From a checkpoint of a small image flow-matching model.
Model: 1.83M parameters, 32-pixel images, arch unet, norm groupnorm, activation silu, widths [48, 96, 96].
Training: soap at rate 0.0033, 7700 steps, batches of 384.
Data: trained on dead-leaves pictures: piles of overlapping shapes, 36250 training examples.
Rows from block 7, named by matrix and row number. Rows with one number belong to one channel. Each number is 500 + 50 x the weight over its row's rms, rounded and kept within 0 to 999. All counts start at 0. Numbers have three digits each.
# convs0: first 3x3 conv (model.decb.0.1.convs.0.weight, 96x96x3x3), inputs 68-71, a 3x3 kernel for each
# convs1: second 3x3 conv (model.decb.0.1.convs.1.weight, 96x96x3x3, transposed), outputs 68-71, a 3x3 kernel for each
convs0.0:504550481512486502452499487469424558544446486485434564491506476435605500465529505560475529467411495497419517
convs0.1:482480470432444515499466502546581472532555498516476489547517548475448522477507512436469456544541490496465466
convs0.2:536489519516594489509485494487537523527522544527481552497468504471512512521457489466507459477437442525501488
convs0.3:509530515494402520496375459473503535521579541481501470477451492420719457476489486511481513505573409563461411
convs0.4:467506511527460503470495483470592462528580399489456490492491483461365485501519516519438539558503524500473502
convs0.5:521480502486460506537498523497556544521619498480433485520488493509521476490548480502485500474545497498458500
convs0.6:501531476512421516476460511491502516498513458527514475534527517486486505503489506495529507495511377492515499
convs0.7:521515499497480546513541493505541463502454476544466460463453498484500522443510471459563497530501502484453492
convs0.8:489476476462590529462562488483539564424584434564347392502506518463467526503505486504523506530459489539535523
convs0.9:480407524500400503503502500523602506525411515485513499515558522469444480509521479517398463474502465491531523
convs0.10:489547442511478490443506487498491514419474381533526464496466525472533457496431518484475502417457515494473436
convs0.11:493552499520489517501508514533544517523534492520484514516475480468435510497467481505525513408513501481530548
convs0.12:500491493482469514494482460522573510509460504540439535539529511480402473515502520562519556523422564546464518
convs0.13:489488501525742484493527511474484517536681472512522502498458493412372506499502494480496474512522510461479495
convs0.14:542505503489475476453408470561548473630804484536427539480515519450410517494481510485546503491495530507464491
convs0.15:511526506505513467495526526516481475427430480476570482502454495445267511500502528492485499502514501466559493
convs0.16:465484483445497502514520465511542495532504529501523530495499490440368480512486504478513472512584518501494498
convs0.17:491495471482449527519491498528549553471307511559489484493510505477458483520510497501418514467364491498519498
convs0.18:507490495572555514480542540489562465581616409509461476482502489502344524485532472500509506505533556511558554
convs0.19:478502551521448500484518512493449509416534447500468488475506500498444546509517517498606543451614499455488507
convs0.20:502484502457491505489493477485561544493514437508445495510514500485501482497501489480515508515460524487501510
convs0.21:549565461505451499521555491516620491596684479510540479520532478543522482459479481472530505519526501481522504
convs0.22:504509497473506488501503514502496519534341496528483517494461507475239522517477506484514486511440498504493496
convs0.23:518494531539442500551560510489517521510568538449547463497521436445479526461463482472503559540482505448516490
convs0.24:528485500482638479521513526436416545465412493562424491490475499412227540476467467501483500497547504489471493
convs0.25:503458493524494484491452536492413516433616611505541458475456494407693518471514466495504509567522497499485474
convs0.26:542568538554583568507565545498593551574644473500536440478464486419350480533501512480591503513492544487529486
convs0.27:473501461472494519475472500488466520491453427522540542479514469456595459497486503517515490505510506488483489
convs0.28:492505480481463506451490498511548483531477464467512479502512494548491476516505522465520516460491507549474537
convs0.29:470476467493376445472482461486517505527438496490525493489468505416022526487477531484523525496403524483475491
convs0.30:510577528552371440499544532478426551432712513481502507456513471522547566506482503487548533525525474527436469
convs0.31:507459503472357476520478511499559497549578485510490497507507492469551496496495476472467463514327481474541513
convs0.32:469511424503447552476462495487491534404397425483457565534488504515545499500486528558508506552446599472509520
convs0.33:576456491492539434513517463409489456587517493506506560505558449500655476490435498422479463469425447590584566
convs0.34:478497522510559526508507505552530540490487457579454546513477492474388482500483494538516520520545498545488508
convs0.35:493498479531329445473510498487516512467506479495540446504517505464561492511472510509470513479524414503483478
convs0.36:497483490490452425502460487464482506459513437507473365508436501398535517492487507517564600446495633449496497
convs0.37:528466506497490605519519531469479420542619407494511431509482509433483445515503453578530585492491390502469486
convs0.38:510520492508425545531431486513492528527560498512566486511470489537466494473527500499510447562482493436592493
convs0.39:503466496532562524544532478511521493604543514511546483520471528494284491489531518506483535492433468522498484
convs0.40:499470487495504484529443521493468493487543532371483499514571506490464477503496508486465468571540553489446512
convs0.41:556514498477403484525511496499450493484486475464546522468492489534540499508466512521497538492536505477515494
convs0.42:524498480406475510473504516435442479322209444537535487489487502494489519498524482514496534515717532467445501
convs0.43:517528512477543516516584506521466514442565504451538503496464468448713500531372525487579538511424486486555493
convs0.44:477484585527488496523496484519559501576499387451544541516451485480523497474483506505479499484534378513508521
convs0.45:488455488487698494491563503494514507563503452524495499504445521478265495509500504505516494498535513497508510
convs0.46:548497502470476504502505465518485532448403526513531482508487523487414537530521521512515491489498489481470505
convs0.47:509572489476397574491500536475454529459466519510473485490464494567493505458428505501519493521448468492449420
convs0.48:485517509536335497520440542487422471488507593508415477515521504500483523504488491533514495514327516496506530
convs0.49:520497521518555478510516502506452509511412541523526449526534501510447482498497468448495497476443521493517493
convs0.50:489477489512456493528531522614617457557452487491534482548579517440353521512552493502505503498478436517497497
convs0.51:488459500522610499467434560477514531484395478499515529501532507502548479499510497461491442485411441533461498
convs0.52:452478482523824527484469486533500506531581521494482513492542502506799506491478478513507482459576508501511479
convs0.53:457433493471561479456500461504555512527506453499512503489453492492558458506461538535507553534486558494528600
convs0.54:457484497561545444452563502470586495530391505567564554502588513506555518495519516502473446498486513500511561
convs0.55:492578490516436519493507538403454521492257483596293478501521503472528523498515498504465487544418465459504553
convs0.56:499459465465445508482484529475446496456545567416413469536614497516460535511572498442457521536508540468474553
convs0.57:515484504444252491523531491490432529431238541531541508500415514411400512506490514490493501491420509484514502
convs0.58:495435483541460495470521463487425449475556458515555535494456494500594445502516537491516459502441442473458488
convs0.59:501491515473786545506542505524499523481548533478546525495484496570538567503521497500555509494429479499488491
convs0.60:519448503508522486528456551579483538565486434495486452501492474462446479408470484519512492551526496480522423
convs0.61:495487504528743510472495520481499501547591494510530518487452492376291491493491506520526493498525549471546491
convs0.62:521510519449482498495491493516507498538632511508520475487487469501643483463458486522473545502420498521539468
convs0.63:450454485493465467491489465453466470447341547522476520504488496474537489494491499540493501530364525528499537
convs0.64:470474498522447456526529461492560529515536589490488467477523516475490475505526494504509491502480535501531484
convs0.65:489543477488434522502480526469523460470529408517405507511454513507522453506513447498543490545566517501494501
convs0.66:491448495491580482493489509484435494504517496488498490506421497413118518507503497474494455508479499457508480
convs0.67:496506512526381518541498530576531490494505441511467552456376486434330476468485485570561546525499552564498565
convs0.68:515467510496510547523504508478419473500500490501495525484463478492350498494523486527536524502604546503467521
convs0.69:493507497526367478490496445500476540466507447507582477492509499477478510489509489495487508513502443504509472
convs0.70:506500484414358526472467512506418435674543487453520538518486472551373506515500493523511538411467550463512527
convs0.71:505515510490374544543526495510502504521506421509499451508518490502444516500496512500515518495537524498491489
convs0.72:502485498537448537571553471502506470558496575556386437524523499489450514485504495530450493510547597509447509
convs0.73:482502527502416436462533500456407493403385489528468511503551500459594578521458488561425481439382490604444569
convs0.74:501494511537904520507627542477544557485653484542566529512465514471619519507494489495522501501521515474496489
convs0.75:514464475487427400505400472521432481459552505511485465507503534460393445510469489527514536513629461500462485
convs0.76:503585506532510424508489495476585520508545410499559496490517455434466500495487500514535518492546553506509477
convs0.77:497540517467488448498602522490528525513371490518491515506524519573177580539485527470503481505508486464499485
convs0.78:541558504520492483526524489509576468546673450498531497504534470617724455480468483497556537503502576522537490
convs0.79:493513463496561470482462462457515511473400510474472480507478454503393479517500459510519513469527463529499494
convs0.80:501441471515489441500470492500494400482444422480447440502535458500412492519477481446534418543436525499480486
convs0.81:496481489482551515484521539434462439539406503493524518480504488527509483502481475520493494522545510446525476
convs0.82:475503461498554500478501511519489519468580503538496521556528533599765515518568530562497527484551496532479518
convs0.83:479516472518448510471445482484493446417488459503520520483502500470605487501464510498454522509543541509464512
convs0.84:468557469480494514490472489551431485505345513508497518513490485509531510485498504514483500523422443513486509
convs0.85:488486487498449476443488488467458513460617463470539478465500491503440503526487507453519500472573520471456510
convs0.86:487546488467376506494500516512539460612492507517498497551425496492543500509508519489519509439456481454488530
convs0.87:495477486537428520494512491454521489453525492508522463447615445528518499467448479534476501497440516531500503
convs0.88:504445500529435488454482510504520530469493526452466464481561510479522493530541488513487485471444506481566543
convs0.89:474422462487437492509534486464614528511590540498469511550592493447512472483461489503391498518433495517509492
convs0.90:482489505488494471497463502523534498473476385508513542444529487508616480485509494503537568471538509500477514
convs0.91:503586509568159568523471508489546511517506530520499480505501501521525499493520507499529512495592490505515492
convs0.92:467469500466447441462483492469511516522417421510470485521503502542422520502500484478500464447580513504456446
convs0.93:494528460522486486492447484482518515488775450492521475505503495514504485465497461479447467493636521471541469
convs0.94:505530503537412517489398527521481478552986486436581495491506507485458497468471509470491481580451496485422483
convs0.95:530511501505522482496497492491488461480480462509457568489463496515424485521520485504502459501618499433482486
convs1.0:510558551452544435589455553436382511560526445522456491463615443518471438427498542505502512508527479569580440
convs1.1:527472492463532547590408524520433465480469541509425476491433448521495547477441511517540509536523423538499568
convs1.2:501503488543471510524502463545458501462420502479537490539481529477539500500466525487403461484534447514567510
convs1.3:533598529513512451507543487519484511498491487502539454457583441577474466514499454504477510505442558467463499
convs1.4:484533462536509485490536438513436510410567470511560500530539544497533482560493537540511585428504531563486510
convs1.5:536451448569624505583523486493477480436484526491442470488547526528440520535419517457506474443484527495515530
convs1.6:502529528510487549521476504475487530410567478537519477576497537514519492485442502519401466488442503498453477
convs1.7:462499500616526443537536502487441508558522543540540510526528478496568487474452443572526503471219505525514506
convs1.8:513466509482397568490466496509499472566457478546517531477479502495475473547471491496493447483500459507490512
convs1.9:516383475563484433503448507465399495553543514562623493511514525456534589496514512520447499498440437500586500
convs1.10:557520494399392537500439488541609495493617534513502512521438500408465548490536571476506504514453535499522514
convs1.11:482481492542409451493385448490477496463612504488474457503622554544557507495463499502550528434436430483564508
convs1.12:496432407539472472479594524470486494457515528488543517508370526436525510527450482444454487431378490433603508
convs1.13:546494482501308521514472490521489472496713527487446508491488495461457555547490512500551480559653443501473466
convs1.14:524472446499625514512405439510484474497461466515479437524514543471597478548425504502434480497676534497432532
convs1.15:516500512439493442513494444516470487468430512503462498500511468415396415517495571466390487424620539490552484
convs1.16:451553497505457488468437540436450501410541488527480479498508462531303379456513495524590570525417468485432478
convs1.17:491533553463631498469562486520537543509465410445367499510496505484507529500490532480497506518606498541511446
convs1.18:486528528508574470491416518464551469463647453491513501434451498524596478445543515533540481402403471482469519
convs1.19:490556572461561534540505511491532490601483508557469536494484472462527487540477513525544511476327517515411514
convs1.20:503493519499505460494526513530481542399547494490598476493480509479567397487488495507480430519480553483422516
convs1.21:496514489510496493456563540542519539545326571532461502491597507534348451506464481481506486528434527517402428
convs1.22:492560495529564500480491520476474543434673580539499562532520517441421598504462528514470525502596487523473518
convs1.23:490450495464420457489520563564539492444477570505532574491513454518527536519543642506535515489426525471497482
convs1.24:499581497511569461472450448516547505555526410565517519530519535558553498538537481503452550401524495487528511
convs1.25:486536467518498475528519498506508506478515401484495520532418466437496457512493514505541454492678472531502491
convs1.26:508511512422353502459395475540471499493496462479514489529563512550494627522547509531453526499628514507548516
convs1.27:526461498511597477483518488551438499482561578480537491513550477439334466486495412511561499492345528521541527
convs1.28:509539518531546511550477540497456517552410591441576514511440515543442483420484466500522503505508542469512562
convs1.29:548449523509667526548536497488502519445395535472498500567568584465445546498444502469490515375503545473467484
convs1.30:484568563521497497480497473478452582465466522525516456466500508494461531442470505485489497506560566481446540
convs1.31:519490511514593490482570486506500456518445443491507480523591546533453596516602505466503524500445488479518517
convs1.32:476494487486466511522445515528640530422589458501519589512540461461476519508619556505471566453624416456441510
convs1.33:442518460503571483530492455508478494550534479512567532476485477514544520435457522532535540490459473604643552
convs1.34:504457457491423506465531508468522496555526501485522507519461515482546519522568492500437471536640431565508479
convs1.35:454412486522593579484512494412558459450548487506383550452443479362500519512592519526512491604449405551508501
convs1.36:507518479425479526494476545492429504438580515420441545460525503478741588485433507427529470531574477417483506
convs1.37:503443471502521426498476451434488429393488505563541488509537475427466544516498505418524432551525309496476468
convs1.38:500444536492515471539469509435380508452423534480479494525591497448448493489549532524503598522366524482509538
convs1.39:499459453537482463485522479522487543522548456530508444537470535483583397496562450555510491572454616548539507
convs1.40:467511518555586499420454482576473535490501516427450507499467495458498503427386450515467533480393537461532444
convs1.41:491494483489523488464554482520551466500528504477562491459516472551479438439472480507551524571344466423465481
convs1.42:519509507506456630500508445526483542431433460492536429539536505486416501485525496502453549485572707538548509
convs1.43:557458504524525473505477501537457508536740427486463483560367528457539526506570526539417493480521500515471483
convs1.44:528469459481505503489548564556441509493556506502496548565505535487376479471474474483457480501440545492443509
convs1.45:488473514484322573481514486472504520544309432509433479463520509475326479485445486476444517491525528445580509
convs1.46:502396446524497467523503474495555472558466519475460460433523500515455407476498500532600543461483434522478572
convs1.47:498498526448564461527438505474500528465530582486484538485581512450435448521570489506606571452626590557496522
convs1.48:491589444463606534522476502498435514505524505532493482483467439542429426523476475519474451494583513462425515
convs1.49:470453470534453607516502536478514469510628458506438489433567543567484436533522580538501463435546565484545510
convs1.50:523483468464530531526555483521508515495474505537575446509458516497502506535432512491485483546542517528462461
convs1.51:495485530444613497505484458507498482546489568517468528537571531570520542517440469476599459581537531493486490
convs1.52:538546539493307509539593538511538496527633481482477509455481452488406533499529520503546501525486467485516496
convs1.53:506451542570464507606473504509487487474506491477493534513388607589409564463487579454460542414477465370447411
convs1.54:449423408550483509487514501556424495459451508528360488474491453408474461474451505469414501356342465441552496
convs1.55:561500502480445551476491522487514466505431497473491506472491490544410580551604537499468468529535454486400496
convs1.56:551520460478469443507539478619496556466370513489441562533459486500498509541509455475490485515450546516548497
convs1.57:499522491488547520498395461528515458525541606481486509469494439483543615515484473521465475485538614498408499
convs1.58:499533483522468498482529472477530510524449505500540458474341505570564505507491548453472492555452485501509494
convs1.59:454491498438573481486410501480505516391375517490531502465474464448473491475535518472516513505607514479452500
convs1.60:572501494561574481474498507566537520503534482530489511521486523532517420536589452525556564574563559496522504
convs1.61:514488513491542522495450475515514512561450437530534473501512500541768438502583527490499501489415527506549525
convs1.62:500551522441594605441464485501587527490463543492477477498490490513439429556457481514636511543595458505445535
convs1.63:499491484505591471515478530545490485507507521474449495459485474520715559537504528484473495500539502491502451
convs1.64:511543443555579475436505570494567480408611512453614575542486582510564555469516488411563555467519503538555550
convs1.65:489524495486410618484469509447523468471564503486484485473524510520554503525427425439565487492464590556467508
convs1.66:494528516517557501504458501515493515459483535482442516492531478479330471489448487509542494533450556492503500
convs1.67:514387486518567433504509509555470552486349485480565468490553530560248517494452503482523445476448414441463449
convs1.68:483522476438618595442418493534593528569620467466414486538510561529534494529561526472495466597380463525534438
convs1.69:549485427393561422440511503567472487568355546474469503475495483465551496493522499503432493494409440537520516
convs1.70:505450553543400521531554464461466489479527411524562477520561532487474516525449501487535538471541734484542568
convs1.71:520480501536463549466501460531496527514421376556485500510482497506354524536504507469468476543687510484501494
convs1.72:550475516478593504497500490480482558393437571538467507492559518437649500485430497473463526488471505506531503
convs1.73:475485418476613443461459436499530455513426468560543470479523569397505597476445510489520549427517409506583513
convs1.74:478438503484413457504460519495536511505344566507494534502513527510432447486479493503515515547446511518463517
convs1.75:453523512455578462503460515477554472521480376476470503539523524558527498490482582498525475466375455473494476
convs1.76:474433456624578433505453511495488496518473431545503469467564506499553489419516527505501503487410434532484465
convs1.77:473518506505438458509506515499483476554534489484480465511528488536414542514549503531506490474359463520482504
convs1.78:517481436552416507518615527535443463479324506501561488495542509486380493475475439507557501481363513478585520
convs1.79:520530552585545657481435553487493502518465512480492489552503463503585488534580555532468495531440490507566462
convs1.80:499502494497613656486436495485533538495430439476526458470527543481504545455490557534529453479465457490565510
convs1.81:525486526492508446503547497520504541503609485477492508512479470415401534471510521509541485556566488491512494
convs1.82:468520500522425433492544517504393469449541486474414517541453453445460500487489603507514456501424473525504496
convs1.83:507525533504660532458446495502479482496479537492552472486506494471525620478423579450436495483448469476531497
convs1.84:534539489402516509498504552527544501528506487420536507510490515481537451498634518514491549503453515512502487
convs1.85:521471498541512483490466491512392472423443411524497480518524465474483486526469427500559531471564416518469500
convs1.86:505536538511536536528480476552448485522317546520476469455531545563496473606459526504475554456482545527481516
convs1.87:461510472504533556502575519517547470515392539572491509552419559540553468551564585463517495443459581509454480
convs1.88:546471408540481520505525493538403469418476514419637478535482460506539485519403460461453504451550443496477477
convs1.89:497499447568365486513607533482465499591496514514403537513568485551452582471507534489515479571604475529519513
convs1.90:515446503404446505536574488499526502560530446543553509470470472487545430485600485509525511529449488510548508
convs1.91:477489489434660489481508491492563520485478501505451490556451478415415544512513463496461498402499591490542511
convs1.92:468433527504595577505494521536489413471430508447486546539552485571527611523465526530458512518428493495485533
convs1.93:478454503600484492465454473439540487540486505532452503456595475461347444492404406510539487498623505505491496
convs1.94:452574477459441473512530491505611448575321532472453500457534505559383570510517517502481487400300397525577471
convs1.95:538544535475418534476448473465533478520555559571550545480470564428569487439456457514594439481474505505409477